python train.py --hop_length=160 --spec_augment=false --encoder_arch="swin" --encoder_mlp_ratio=2 --encoder_parallel_block=false --encoder_num_experts=16 --text_encoder_head_dim=64 --text_encoder_parallel_block=false --text_encoder_drop_path=0.1 --text_encoder_slots_per_expert=2 --text_encoder_shared_expert=false
Rows from block 4 of the audio encoder of a small contrastive audio-text model, named by matrix and row number. Rows with one number belong to one neuron. Each number is 128 + 32 x the weight over its row's rms, rounded and kept within 0 to 255. All counts start at 0. Numbers have three digits each.
Before each neuron's rows are labels from the 100 clips, of 14976, where the neuron reaches its largest size: "strongest on" is what is common among them. Only what is clearly more common there than usual is listed. The data: struck, bounced, scraped and rolled objects made by modal synthesis. In brackets: how many of the 100.
# gate: MLP gate (encoder.blocks.4.mlp.gate.weight, 192x96), inputs 0-95
# fc1: MLP up (encoder.blocks.4.mlp.fc1.weight, 192x96), inputs 0-95
# fc2: MLP down (encoder.blocks.4.mlp.fc2.weight, 96x192, transposed), outputs 0-95

strongest on: striker: soft (91); scraping (50); rolling (42)
gate.59:153164133139197112118099121154073119111153176098089049113118092148103126115118197122058149151078177116148088133110120134127128170128113117182137145181145157110150150074143150122104182126138142117144094123137099127192135145101078129147029118144080108113143123131113044104114154075137134132
fc1.59:110127115083100110053118151165042130090146120152126194146128163110130113150119130104093141156115145112125039113120134105147157161097126139128125169085125126134064183117137164137147041135124122149136120060146133123178175147151096089192139131113139084120107083161183101167178159148151109112
fc2.59:114091132164130073170136121096130146122126156106154173204102123156163110128126120131084127115059091104102086170164145147090130109150115159115196044139159156112134129127151138095116109126115139164156093185092099116141169119132117125168209133104116162124060069118121204137150095163180112151

strongest on: clamped rod (34)
gate.3:040127152084163069095142072197168153157110166079132169133150092108162145152139111105141122127129139116141135143119171073167137052122116144115157125104166125153066078066138128163086146110125139160127167148153127109148125098118130139130147096166192133110126188136170142159170128120191113184
fc1.3:198124136139136107105147106120144122107127124145096119182168116147141091164119114151094073152162172172184056149102156112163100154103101129139108165074113189128116170111105141035119081123152146157138102113118145114136126138137072101186110143150112165132184095135070064196163139122121171151
fc2.3:035136154116117110188142159172134065171073132133133166094068155088122147149126117092157127143132067084074155097133136175160141127152150143099127101179082069167123152102153129138143119156146177176140170138167093130141146090147135133077164095160182134101090123105140183127104130118089108169

strongest on: steel-like damping (100); small (64)
gate.8:170136144106155084149091170169119123167083158044155104195189110149110137096108101102120098123161113154128106141155166159119077171216107094144150116157126118117120177142161088127084175115118124144203136123158118114161135134175102151119161056141125128096164152158154159145146099147080172157
fc1.8:133082136124143150151062129125168124139140161142158069086116109159146091183112185158145149102138107147105093168174115143116108153099059137125145098122136145160079102180133105103091112160072134120172077176098199158124116171120117083084174227114142111125144143135112126127114069132175156116
fc2.8:115105124124139111163037101127139123126138167168179115148116153099155103151183160151108158083122130080096127139081165082138159102132094094058150107079168155163134151203125146157130135112112121168106111178119132177135120106113135093095133151106107085043108142176109165152109100176074185142

strongest on: hard striker (80); repeated hits (56)
gate.66:135165071076136060060142123195168113128111178114118131159124100126136168138166124125116167158139165115102160155128116111143161113197173072176108109125179138101072175086171153108103160136114106119110155157178113121194095143115102165161104092127113098094116151104126091152139179112056145130
fc1.66:104108136155101134130155065088152180165109084128126168116109152136136149119104155181106127145135045145144181144119115136180105084046139150071139108118141109114124164155069079111124118092129172168109146098120162182096172141192126107146089144107177121083133100154182164169101099146171089119
fc2.66:122212162095134141129102158125139111132142187110180098142151091128128113153105131089089149132109147110089107160155113176106062177165138168211134077187138138147115149114164092155160097135149115112119074154093118151185084121100094161088126121065072096121152085084134126082154125083102146136

strongest on: hard striker (78); bouncing (50)
gate.37:129164148131104049122100060164123064124124133168080135104102091143168149156119071070131104083145167142156110138136144067173106176170148201132105131128145136115149158135130138125157098129144189175148152150131136120095120105104141106201146130137201163136170105165120154120138165065142142181
fc1.37:152096145151192194055092159106121152139084146142158114189110150084139114126113150207124113155118152115157138164108172147099111109109112047137087104150117166106117071142128173144170166095166128114141138102068079139159077110117163150143111083077066143127152154099112158139086144108157137152
fc2.37:156107132176079047128136083170168112117157123130085154124120097141193166089111143131119167158090109162121172142168117157151128115142147139112135099131134097132121167191117169051132158116123140126117143169129176119134031103117093182192147061152178091135086132153163130093114148113107101111

strongest on: bouncing (55); text has "plate" (52)
gate.85:132133123096174154081153145097165159106086160185146190161104155102179176148165141129044094205171127103168182102094125133135122158112136104139069169105127116162149171146143171143144097106135154114117161104128132119087123147140094125104094064126074144123162083146128175163098129145131196154
fc1.85:080154130086138064188179150103113139129108092123129137093122087108103103157183174156119084104136186106161136095107147088095140145117135156083140146130164143130074079103095148186108122122129091124134156128107131075097219074097116105105094145193139165175105128132125127118145090204122080128
fc2.85:097114128149102083198116179110175116137035183136149163149143146099114124147149167167120117123129115083121159083145153145156129077143135068119183106092171113117097133123176114086108183139110084159125119133143161114130127107120074116075091110160118128074043082116115141158129109202137109148

strongest on: plastic-like damping (52); text has "noise" (36)
gate.157:164110121146098137183133117171153160166070088101069147059098134219113149168137136168147158177105098150139131081118129139158166125160127131101080125120119148076151112119113063133105108141109136180145129108174153124076140132113074056087133186129176143163131138116101144159142157146124089069
fc1.157:142119199088179123147139112143124098112164119087151108137175146082126091107100110075133127124147093142111120162143115073142119099075131106108179150095134097167098097116089162169109184140104130087092106176138142089140167075134129120141150116247159144133137192182140157108090100125173171147
fc2.157:169178114154130072078119098147125122149146154135094152153104162208151057107155091089155149074111127116120098130156119090133098113160137138140176123129091122109162155155180110058113118131099124099104098186165149111173054156123153163130157133152188089099146166088121134122165152109094051103

strongest on: round plate (49); rolling (44)
gate.179:165051140110101135158150120066111143087147115093147087132104100137109088100134184171159107142140135118196133115103134161109147144161202110099163147129142138135108141216080109167109181105145097116161093136128161153120140152125114098123101171166095113148042059140168110093127103173077143120
fc1.179:123202141100151174104160122158133100129104092164136150103085172108149122139144111113117150141125116095070132145135091111190106108077046117150107132113162104073164126036106176101129134154105133094095127129133120117158176130154114127102102107145154134107185141128054210206142119117170115118
fc2.179:119115106150132176134163115092164201085036145115134171099135125136144166148146140144143143202100091121136161090135087167124132077182085093161087089115120103154170099084146115093165126129084085154094162068135135150120116160114139132094058090095109125135117101157148103161136126145177061109

strongest on: plastic-like damping (64); repeated hits (53)
gate.86:122102076157080042133123145137111122141087112142086145120105077193155145131152113173085109155075134148128156103167174128116128143173121214114105118123109147156129134086157082068130095130121131184162169121124139138129081148181132114153124146047121106176091069142118114108177183148117106107
fc1.86:085135168101174166125129136070110110098137170115169127176132146039051093132140120103162132067167142089154103182082106100113099135094160080157179137143177133115086101106095166198139095143135117120125109107160110138108131136100145179146124109149121169104162144113178127170096082107166181139
fc2.86:118137172168172135136108103156146085154101142127105143137117188170142098117100106111170142138139115158106119133136107126109133108134115149141155139117105113115150146168137091092126090145100157114097100182168084109145144110153162159117148118107217128044169194081061217153096131143093059060

strongest on: repeated hits (44); plastic-like damping (37)
gate.80:142081122130105146119116116162098095128186149142145199160092100105132162153125107135089151151121115132096088098095127131131182135138098171172177088136114140121158102133137147084149060085161140092127067103106131133074079189112137120095132193109062161096109130097109110181185185167116096075
fc1.80:109132159162080145157109118118089118132129118160153147118095145110129122080116197103057180167124095172122121154159136120134112138129134153117117092118156073085101109101101106140135066144135068161105186084130106052096095134055133072132111144124117146148027130146099148162084090171121166144
fc2.80:072146103142169113152147150106132148090161156171099194111124125145116134086145093148081135140224121129112114136156155140124152161126157127135125109142198099091146137114118109145180143167157140100135144086158113113179094133206127107171126140101116160208069175111129126171122115196194103167

strongest on: scraping (51)
gate.24:110148169160094128156111123133167139185123114150184134139165117129143173057035123163117058093167119158142165143123156210121066091129196121095140100168105137154128131154107085094165110103184170168160153113104106122130090125117149122154146158131154129113121094131156106114126050130122166162
fc1.24:109149175213131136144142140085172148121155101123109108112132131133120132114101130113111121088107105151163144152137114116139095088081132057120072087083141141137226112137112153090150160109094124119151109131144071101107147125116183164161123179099081189110124187154118100105052084163184093106
fc2.24:174142139077037154158160144120129079147152132070128152120135096151093132139139158134123123159158130132115133112131115128141159123145202055131100133129135142103116151168149070139058128183090048115155128102147150109110148120133131042127169171118149068146150107137156108067082123155131095071

strongest on: plastic-like damping (47); string (31)
gate.72:204150104157102185164134174137146138129116088108119121096150122161134098113124105115172104139171107157132158132180136182167124113117100111140097115091097114053125107105090092064065152149094113149169136126114168097099103135132129047093147203126123128187170164092084134108146115129169074092
fc1.72:129131094161117186154101178073069120066081127118130112141070160084142153118118140117129119176104139128134100119076105160120134140172151105114124098115122153130149146142142143107165184122157145096103084151069094117119208120093182110087102147086083088109076073107057124113121145186095177132
fc2.72:097144101129160175106190160132099083129176060072146097152110126066094148108096121092136116140125100117122155159144140155173076102095114106153048131105176111152161081109123137207104208152118167101118174084089128150144139100146122122162156167094100141174157116127148176117110131077144152127

strongest on: hard striker (78); scraping (57)
gate.68:131148151200118135120161133140112110142196080130075121148110154119084102120139068152159095124113108064143186126161118128170141042096163102092127131124072123128133104118107171121094157174123126121157158114133122098117147098129109088183167128164168183169078120177135079113060182112173127106
fc1.68:077094124100193128112135144148050129098141127061135070152039115130106097141193135137136146122065117112130128111144136100118121122161044174139074136113161140170140099123147112186151150128124119092143108147125132138123124145072053143144048069108143171115126108155131155164123152104108146114
fc2.68:152029128172210157100102067110176135128172058121155146118144125140107152143123135175112156141157102173155112200135109127109110140092102117122173105069153101132098145177107104079125147069127138152115119113121107120121139155162115176159097108094124148134152096201142158134142121124198077144

strongest on: hard striker (81); wood-like damping (47)
gate.127:084127093154097115153183093169155085127162123145132175148141122106168119095054085158155149135144109184147145213199148187120112107080175143118142057123144131133101105109091106087129156130102178107181146166103158134112151062117165156172184112102148110144125136091108136118082122109137157122
fc1.127:167156107083118152116139137135121109084115086157111121111153081128106098143195188084153149122178197061098096142113111125145154150165135073160123112077201168114123151066132145137094126150081065155114142133136119143156084146103088122130141129106107150116130101129098150183191194146064143105
fc2.127:104102095124180127129137124131154134079118122165170165083108123105185155130115138116132229131128155092087101172136096158066089182180091184191136095130173145123108172146135131162120072099098114095121092151130118188096136178069130176093143135060109136112153101132123154158149141096115126124

strongest on: reverberation (60); text has "room" (60); text has "reverberant" (60); material: steel (36)
gate.90:103200108136172198179133112112143113104163100185148116114091173071135128114166132169140134065160118102136084133093095144111081137120138128102162125119174142100170212173070147169112089083165139125108135125132109185133170154098072160096094120131125177105191100152117123121103109149159143136
fc1.90:125113082083141133091160154148171107137112207145146102113099121126154095133122142094122186173127176166069121164119118105061169191176090103197098116155104109122105074109127152147155118151072115112124089176131148124148116093124132125186124117149112103156145115050097127071103143095086105076
fc2.90:186156100091129146126116138059077185106139179152142111133131116152145117105173101073068105162135182093135124092098094117117101167156158133172111141153146165092133170104113117156159117110147088075094091114138106129098138182110096111144095202133043134137150085189166114120174097098158144139

strongest on: hard striker (95); bouncing (43); shape: ring (31)
gate.128:103081158111058105170124097128115074171110173068124154118092120098115167144130132086175139049134100062109116152138114112136095130123109088100177112113190148090154107121126124154075183155111149148109185153166171150075151099092027139113138121141170133115168117140142131148155137149150143150
fc1.128:152068130095186186126131194155141139056153110179102097101180118160131128144103131129157143198138130140136191133118116166108147111121090138186214133065151125090052111127109129119101167123122099121129135173122137117110153151095100163137094132082062147168128135138128133168106179137119101172
fc2.128:111108211144057144127090108121166132163127103154140130118114115099147148171137173139119170119058149121059119096171063135077116118141176123143133123127086148111107061145151135159099116146137150134124168163122071123171096113137152161097105050123204133141096088122144114109101158077190102146

strongest on: plastic-like damping (43); text has "noise" (38)
gate.55:173117105153105149187120136099127121138089150094107093113087176133073100080167186181170170124136091147107144107108109157128164071150141078169118136148131095053104164134139101103134120132119083169100137091153105180128116147168122099121116139135130089107048111088118141188165146168065109071
fc1.55:116097065193136167122159196129104125151114148096130092150074134152091147069125135187138102110085111155151173114130140218083139111155141125124120095188106152071129133184108090126150151117141130134157117158101112159152089141139121134157130098066144083147128137040128150094101112140089085075
fc2.55:091112180068140166154107161123097158107112111129157151078125092069108171183157128115138104161163179098131097096090133166158152153095156151092088119158112157155066148059127114164089100124149139167136155037112090147102172112127121129086127167110133171158127099168175103154118073148147156161

strongest on: square plate (43)
gate.183:160133190119150159123148098131180143076089138167063107131189141141197132130136121101141116133161127132137108158111122126145101128098113097136107117067059116139185160196162154069109142117109163085139138119115095105140112134074137120072192111177138151102090147122048122102106067141171159154
fc1.183:113156095090112117141072109117161102129088148113165153087128138140142178106155154168137197147149094105093128128162110134131148145109174156131163079159172094178082176130140108144099152052121105149090186150157167217148090151148131128114088135089117066081070094116153139092184114134107109138
fc2.183:103104093166174144121123104115088154126094094190076098174116204161186133091218061140129115096100128068154134125115104085163138167114102189111166160128127116116154144099083180109115196078153142129093144161158106113109146139154129162163119103162121165102113135130106164127101133161146122169

strongest on: striker: soft (82)
gate.47:100134165102165132168150092102124168140066173088115113159112106138128124127167127118156052144081128111200088086121116074143135124089141130124157154061130153127094101074137099110053146102146130106127121159142137080124177161111095105128112181176168168136124113108111111117124066179194086177
fc1.47:180152137110128071084080096093150116122102183133104113099118069140110130095136136123173141132117184154168083158097119098174108140162145106138177111105171190099121119115140098081125072128146135188080127110114140185162081113099118096164127175103163104127169136103100056175187175106119097111
fc2.47:137157172131101159157144098112102093176125084133113144099066132128120089134110130135172179105120149151124086120147111161176164170116183162059146116176098160146100114108068129116144085141117197149157202136148157139122125097145182105149121155115212151105206110109123111117125072132075157107

strongest on: round plate (30)
gate.130:080182146136181142164103140111141132180128079148106102124091091060102156152173145129131137138179073094117126127141040113127147152139181113088129140129114154110187050078210106159125132112138150114118089072122145171154143145140146109117131121143182057115119123156184165171112137132108120136
fc1.130:128128079092131139069126156138157122091115070117166139130103059110118148169155116114093104099052097207096104117068118104161116135131129084118102195129090057110155180107137111130148097055132096152154060128089122113154123069177112103144143130142170150129110134120083116147115083133113136164
fc2.130:061072147135104100177133104072093149134072134138106110169127094140075105122136157088152149136115137143129177099085121133110114168125129143103132128090139151179144091147167181157190127136159159139119150118121154148159117193107105089128159141133130065123017094138108044109123091165106155145

strongest on: reverberation (58); text has "room" (58); text has "reverberant" (58); round plate (41)
gate.182:139130077127107103160124090102129150161098142102121142079144145198052165111153130182192159088106120100098127104169099144105176151160190131130127101147137130107152155128160050110089117125123103175116177100195164163089120158104136127113152136065120103129116102116143096104179168181104096074
fc1.182:112107075120081096160190138125100176164128150086194119128089073133152142109110136170133090104080177157157187142138167192080106140165132166116131089178147172156130099127121068125113181123167137151139130155069164149112090123071094145132117103124128117161104076097178106107119133129063101123
fc2.182:145113210084169164135085116104106103119114096117156122099156094123089083166146095089129101146183141100124041149092100127110098159082182164146119149155105150155106174103109116169116054158143120120112119082120100162104163147163160087094147199129135182118165097148144122169140082111137178143

strongest on: plastic-like damping (49); text has "noise" (40)
gate.5:159149049166082069177101140088097096130120125144100119089100117155102152087154136134119129118138131137096149054130136108162125170151151208123096158160107121142168176095136106083101087125148148186121154098141158166124112183172090083145113198103154098169145103143153116146207148135098105105
fc1.5:137131180050169142105146098088137164120090163080164121140119123105088111094150131158153132078098137062170101143106104090084134107112149081138194118110169135071099086097140144185068148099150034114097111131126118118156121149115181162143122130152115165091172119113183136132136075132164138146
fc2.5:145153151133172174130106153151128025120122158143118120102111168135094082162082147082170134149152082112106111098141108172152127119167124143162095144160117112148150142185138084121163072158104154119157140117185092169112138135155177119108162144108197134070165142104112201184141105107073174113

strongest on: bouncing (45); clamped rod (39)
gate.58:165131094093166095166173083125165128124089145099090113197113108143129157108159109106136086186115150163203137129100119094165158083148152052167054145043155165118137165107142123123087156103120139157110197111140141118127112109140073153203094112162107154136139140128111127162147129145102160134
fc1.58:140155112179129180079167124095155129087197080156132119112106139158112104152119134074088124163073080088116146117183146170159107103161098121175145172106093114115204157129111119104111129113111105069149113106129099151133088175160125115088131177140085163079064110174115169154122158070116101108
fc2.58:119118064154150128122099122139143195135167105118167116096100110116152195119112105157101131142117104102143131125129155130097118065087096155176164111157119130084107137106127067129121157077120108128128094109123078127148156169107154138180156182099092087168076103131138092183160217076198083161

strongest on: rolling (52)
gate.116:088197068103145041080159133179188124075097174081145175144087148098159144131144119141131159154134118122123112122170145117161134125187147158182114097116201116076135180130155123119105161135097117120152156165178136179120168126148151156106119085108112098072105133107107153149168141167097150132
fc1.116:108170148086152128130126174099126072117125185145163117102100122085111094143152118080141113092082174084119118100143115115116124176122142138177140108153116120149143088101156162188187066170129088071120059170097087076129151087037115162097109141130087141151117125094128123070096145147164148118
fc2.116:103112087141153110130156131112088150116143153155074128146078178145111131132187104136128074138138142178195138080057149099105211131112116115087172174114084108099143134081118151102151133110125133143102143115170078066147205142182114178149104113160126157173097167138140101104137134195120106119

strongest on: scraping (49)
gate.30:124122190153067166127141105140088109188174098172150170108134119139171172075069133136099104141151093124158157145124148149178079114095172109083130150127139123118120185181099177137150095114140158121136153104124139144111127093171200160146143147154155120089115102163158229150107155092181126151
fc1.30:105128141184084202192185126081100143189182092116140172107177157118104152072123133178132143129095090111154120122115122154151152090093162079087130134065162131135114156143061134136098132084110120141102172092114130146129131113169115148152106135089125157152127118164180162156141122168186055122
fc2.30:152130086085069111135147123160132124180110153129119146154120125146147133182120177123077127134147129115115157111120176051149191066146162068086083153084119165103139136166155131109061192132099110102143150128159138083122159109162161057162173150169127070136089164132108121149074137137122168153

strongest on: reverberation (63); text has "room" (63); text has "reverberant" (63)
gate.161:116149110134108098161102141088082201114154135101133139123153145096103139101143094178152084099021104121186074074161133162113158119169135098111127151088181156109119107107147091187124134112168119133150145145162080110135130121131094152072139113113060138136119173210133082136163140183135134141
fc1.161:106102158131110102144114150135127189148102155084132076083202096134123089137094153055107103167094105098103125123153113133156081130106045157164088117113100115162180110109184077126109158158117120148138049132123162096125150167121113094081137170150109109153034130112143142126134135132148080092
fc2.161:175156081100199139080155121045122148125132132147148154112102143147099142109161111097151110120121129104111129138117080096108129125096113108157066118150138131111213147124116116124167119179096150091107123092136185111129154184115168109215113177110069113144190121163169112197143139110182135103

strongest on: rubber-like damping (56); bouncing (56); shape: membrane (40)
gate.164:151141151106085133103154088185124077124131108179107114084142116174170124197146156097075184181133119128101118150175112106106143131155113168112115103127082137135084189202125160103112127180039165083146123167163158134094163123137131105117191107152151130120079088141081179112136127137126145113
fc1.164:115145101114108164135089158146131154148151157114206135128146107097172105139119124147111121155121237133136087120100139149122134139085115126139149104166142166131103095035141111192149127114170082148122100108019103128196101085136089143146100133122094101190155116091159118112143161085118129126
fc2.164:129067161128086163125082124141158135152140142123149149114150112174118102161104162164110198175128104177081125096126108143024152113169113140180120128134120122128074129239126087110129090153090077104125067168165119169085096134133111155078125100101161106101109124143119123110119150151095101118

strongest on: rolling (68)
gate.145:138212153115106095153181169166105154119139147096136100128091098172164125159133144072109097157073154162102091103141115148120147097183111074132110133103154149108121094099153155141135165162140149095155114173140102078136173093084049111110117173165104146109106154143035085143132097173110128084
fc1.145:119130138154089115236137121088082166159082127090168179121160141151085122137093090143160125128161123186145101093120150150145145084114150098067164105099110105130084111100147092113139135143095128188157149112121098120105196090135184066098167196127123142130081117121118121138175126166170113088
fc2.145:102135124117150174066124152161145136116100137134114096158111142134129127127129095156141142098078073098117179149207125167167112162122064199129087085177083129148102118150182127108098092151114161161155097177093165166162094158178112118131172071095135118158106049119134182108131139088150111140

strongest on: striker: soft (75)
gate.180:101131149101185127066087163133197129164073186151125106095068137104108145079114138138166090088123134108146168108125132124150100085142181145137140140111128183071178089104173112172108137119149089180122108108107116151181147155115206089167111146123163162122189102110174094117121120126182125131
fc1.180:147199098131147144112121164031124151129167131098164082112065129095082135088145123153140102133079137094177164114115105116154099185094125102104122090153108155155179175073134126114073138115168129141096107077099159127142142163129134096123097177145099075180119110145123085175184183150117139133
fc2.180:140179110142138156074153150079115122080114119199143115103133129086115132157120190070134189133119098093107102135120134152186106141137174130150130126081111140164190108148124106135128119144080137125154155133122108158154175124119182093112151169096156118117187147109128143193133086104102255134

strongest on: repeated hits (90); wood-like damping (57)
gate.139:162129146127141124100081126172122156144151168074173066174126093151171089073080122125135104131076110128167078128184184193127060120179083136147110135136157214143140141138149079109097154149125166159184101151099159150127102167120073087122120151136119122099139134140103159158162123109124174143
fc1.139:185121112053143130160106143221158109152163176097148127094150086139153138110102185139158123150189132161099077148184156172133128180156143110130132116123169178134082138174132100144051173116108123129190151112117160185130121125098129104117144118134133108111173164118071099109165071140124147119
fc2.139:123084095109136095161059135149146073128046172178164116168106147108149089136132166125140091135125144108128134122125166112109118168158065108129160134088136142158112123147167166189116122131110104169177119175111154183180123093125097091064113104178154143049112134107095164111132064129087119160

strongest on: steel-like damping (64)
gate.29:084112145122166102071146083094189131124081133202147161153109124125205156145158099143070094131118153091195140109114129109087103151145111148145080140142133164161140131130159154139144074090149102153132115134113153152109069151107083166085112086074140172145196067103150170141129131095120101176
fc1.29:071139117109091101224170120119152164148152091117119166090152132127120131197153184140091125213143142131089151096097157126165172136091095103088124151100148120137124112107085120164078147129085126145106146116127122099097200056128101081113112134153124100167100129115118137110119160220140100137
fc2.29:123117147105100169203109187109100114123066143137134110120132162069086099136168158179178079096131102066146119066102128179142133099138152104099183126110149137130107146111104099151123154110141083158114156087152114132139146142112099097040102135178110193111092094155142140167162085174112155167

strongest on: clamped rod (42); plastic-like damping (40)
gate.108:169137159081178084051115074174125112145085096100091101154102090125146066132121100086097117111129112103122117189154095097120121082136120155173141165121162096124128106133169153119142149185091077140150106167139114116181149133159141131155156165162184138089110133164145141186196113053133132161
fc1.108:099140089165073132178131188092134149068155141141133119096105146132102170125134140176143110140095139135144158096103175202126134178155145096132155098148148141139159145110077122159161099092186122161103134125107128173105070122120092149091079104072061108152130137092073144123125212164073113095
fc2.108:171177084203166140044108107110116161130134100121080157137151118203151090156152120128110188128145095104125090162135121124104108103136117147167157118148104106118166129185165101060138155122033095134140108141166129149155091147154168099150145165074140114134138133100123137169159149110176067108

strongest on: scraping (43); string (30)
gate.156:090110027153160183101100163122105128124179098097082184123159167152129114126133143124158141147138127103130113165096127111147175164100071131172103162105142107112117107109101136125030138104116068104122143131150148175137079146126142143126118151106154087194090164080088127144144156159068070149
fc1.156:131076163146094152126121115126134182107078139107126103079132117151138162105136139144177132134062151127122152124159073176123152156150133085110050099124160118150133134165145087172131161158095120143121095126119140107058092121080171098102121098080052115100111093077135163047092085151137183089
fc2.156:125128133141129137162108160172121129137130144131115109052184110112141143143128151089147166187120123103102140101114149169167110158142178170099155080157127083171134153128117078105072151098143175208134140128137140165112080094126097115051135147086137057162077151042083138105158128167098119129

strongest on: plastic-like damping (43); closed tube (33)
gate.53:194111178145133140182079122141102029151158105122066066155146147125103053100113117146102121110170137160141087177107130067110112139119089139142147177105045122100128133159118162104150077153117106109163107153140103108162140139152109085163138145157195182161127148141099147113123133102144098113
fc1.53:117098170072164148122101147156116088147150163095140094152086127088119104119089147114117141095168111123117179181129102124066089113138140133184124145152110071089113099196126152192164146153106084053150118199150089154162186120103164127131133137145137137079111133147156174087075103066115147125
fc2.53:086081094101121135178101148158097157122110112104178132098063120105138226118140119111148131170097098117127192092141122205128123122175090150113104094176170092144095105078133139157142179111135180174126146089139124160085133128093095134106115107152128155126067105199187118132167131117105129161

strongest on: hard striker (83); material: ceramic (43); string (37)
gate.83:127093107090167105130176139102095084178140171133168106113125146148114111121150058164171160121148178179161090198126161120085157182157146130110126126159092130114141077157110174110128130101129171124148194119139155113187093137107140151169115093161148065134184142113135142075144043117098098135
fc1.83:158165085119109133065114171189111097185237192095109147150131091120138107149088124117119148154111151126121138133164091128107131121138100140129094154116162129170111136155108198160107133089134124083086117136116099133160087115144121110153136170084078124160160190158115160138190144088209151126
fc2.83:053127091164117122168165106103188143123095114148116178151109127125117224143113171130123121108118124099128218096104155123154158122115083107087109125158136112108142159168132155127117138160121113184146158142117148102124138083185146136189162154102126098120069075135182166175104044143144105131

strongest on: rolling (47); scraping (41); string (35)
gate.64:192121117110165141122151178068089090078156181150074079164113173099144079068137142093130134183117146144143117133090101132131146144177096080177077146083124162147199192219137156130140133125132147099132086135134098141176121135100110120170134123138100095122108146138082160151127125127087151111
fc1.64:150142207105105094139125126130106155106099126169120108131127098155144099132175104121103072133081167081169095058119148103137086203140134171118156165097158189127102107137156148138102100108184113145146080145132144095076119157066088102110110118140112215148144076159106121137131160168178131174
fc2.64:113205117125051128124196148163179131111125100161155189107121107095134119163071135101138189106146145154071078149126101142075136096148127103151122098085142138091144125109169122096145090152076096088129109130119093105103187136133196132150184157091110144100137170192109111138138154143130186112

strongest on: rolling (44); action: scraping (41); steel-like damping (37)
gate.100:093175115141103184147157101110122095169121135182192144122064163086159171100113137178081137084120088104109131142162138164160087181071162160095139097157156174118140141158048163117101123089124141091135158136099168146086153184162110173106125145117167113147143093110127167089088103137165106153
fc1.100:123135071122200107085125175178125081086088152140110057126098154131109149097168103136140137100165180147100128111146083116084167144160136127148166107140172114132113146060176137095122194153133109129139154143141120083158096166130105144166075038180135135084111125117119087149116156109111190105
fc2.100:166109182114181168114026149099129116124167172098125101132077134161106103191124128152103155141128153142087106122128133172098112160152125177143117138183078142152073137175123095145190086136140124165139095108117085145177102142135121161104112139085147097159137092113173107073164104044107123149

strongest on: repeated hits (42); glass-like damping (39)
gate.178:123150045096085150123142145108160114125173147188127152156108084107181141147143124097131112174087156062121138142147118150166131157148143073182102058109169185127103188125144158133121110143134108086133107143102126154154103129082081136123139100092093106172156079114136120076129181071098200146
fc1.178:149201126077085122162149109155167119183109163109140136122139111160116110147136139104093146090111122081080138083149112106117120158209094119191136141117166143060136102121162113174107107136123036124116119190159098106156132123102081096080152171105101137088197138119072164125165130109116103116
fc2.178:090100147112142113146087139107176146130091122115128176079163109095119099199146150137116078141130150139135052087086128094115164125080146112099166124071105148195116099073147036111115135130121129178138126073120091119139178139113150111073114169126087140168142103145124057139133124173174157157

strongest on: steel-like damping (44)
gate.63:193103128120122165112157132149152077101101158161071091122138147145126114100110110093182132122113073128115195106191088116139157081151138134126128120108081127064159107172167119099076142153124115111141093174141133082110124161093171045173217151154161122112137123105121158090092114109180117104
fc1.63:083198073124094114119129152106100055104115090163097144110088182063132174062134076113156155135129096078102183114166070101142127140114180152122157115088116096125177173115124159101073173100139144104099140169138133109170125164142137131133165123142149100164076120155122174070151138138145157130
fc2.63:067136123121113128173106182225157095116161151107143154135135108066216165133103136043087108179135143078090140138131164155178099106140123104117156085102157172139114133128167125140114149117143137163127125102102079109111143060075128151116170122104138116149124150122110146106072178102144173154

strongest on: clamped rod (41); rubber-like damping (40)
gate.34:126166152178141158110121181183136082113134122171097114143112141131168112132084101074136120133173113127122130114166124113175082163095102153129164123136067142071152151097177155078089114138140171076176094142139125060125148155139158115127209134144172115086140147055088184101068139099149141136
fc1.34:120109145159133166126162183150144106066120104148070126092097159111149140164138144079144134184128091150108128105157083123152164102104134089115144106096103099157134165115137166098094179141085149090143136103134094091119164101113184078094133099179108128134050138117095132072043165148180192142
fc2.34:135120172101110144192078165145120083127109156058160117083159093106089090159093149073141110151144103115134087087148122170157103149137165120144179141118179139163062118126107075175084074132136147163172151117149101143109126132114149098052137202129157166120162134113154134125165069107109179136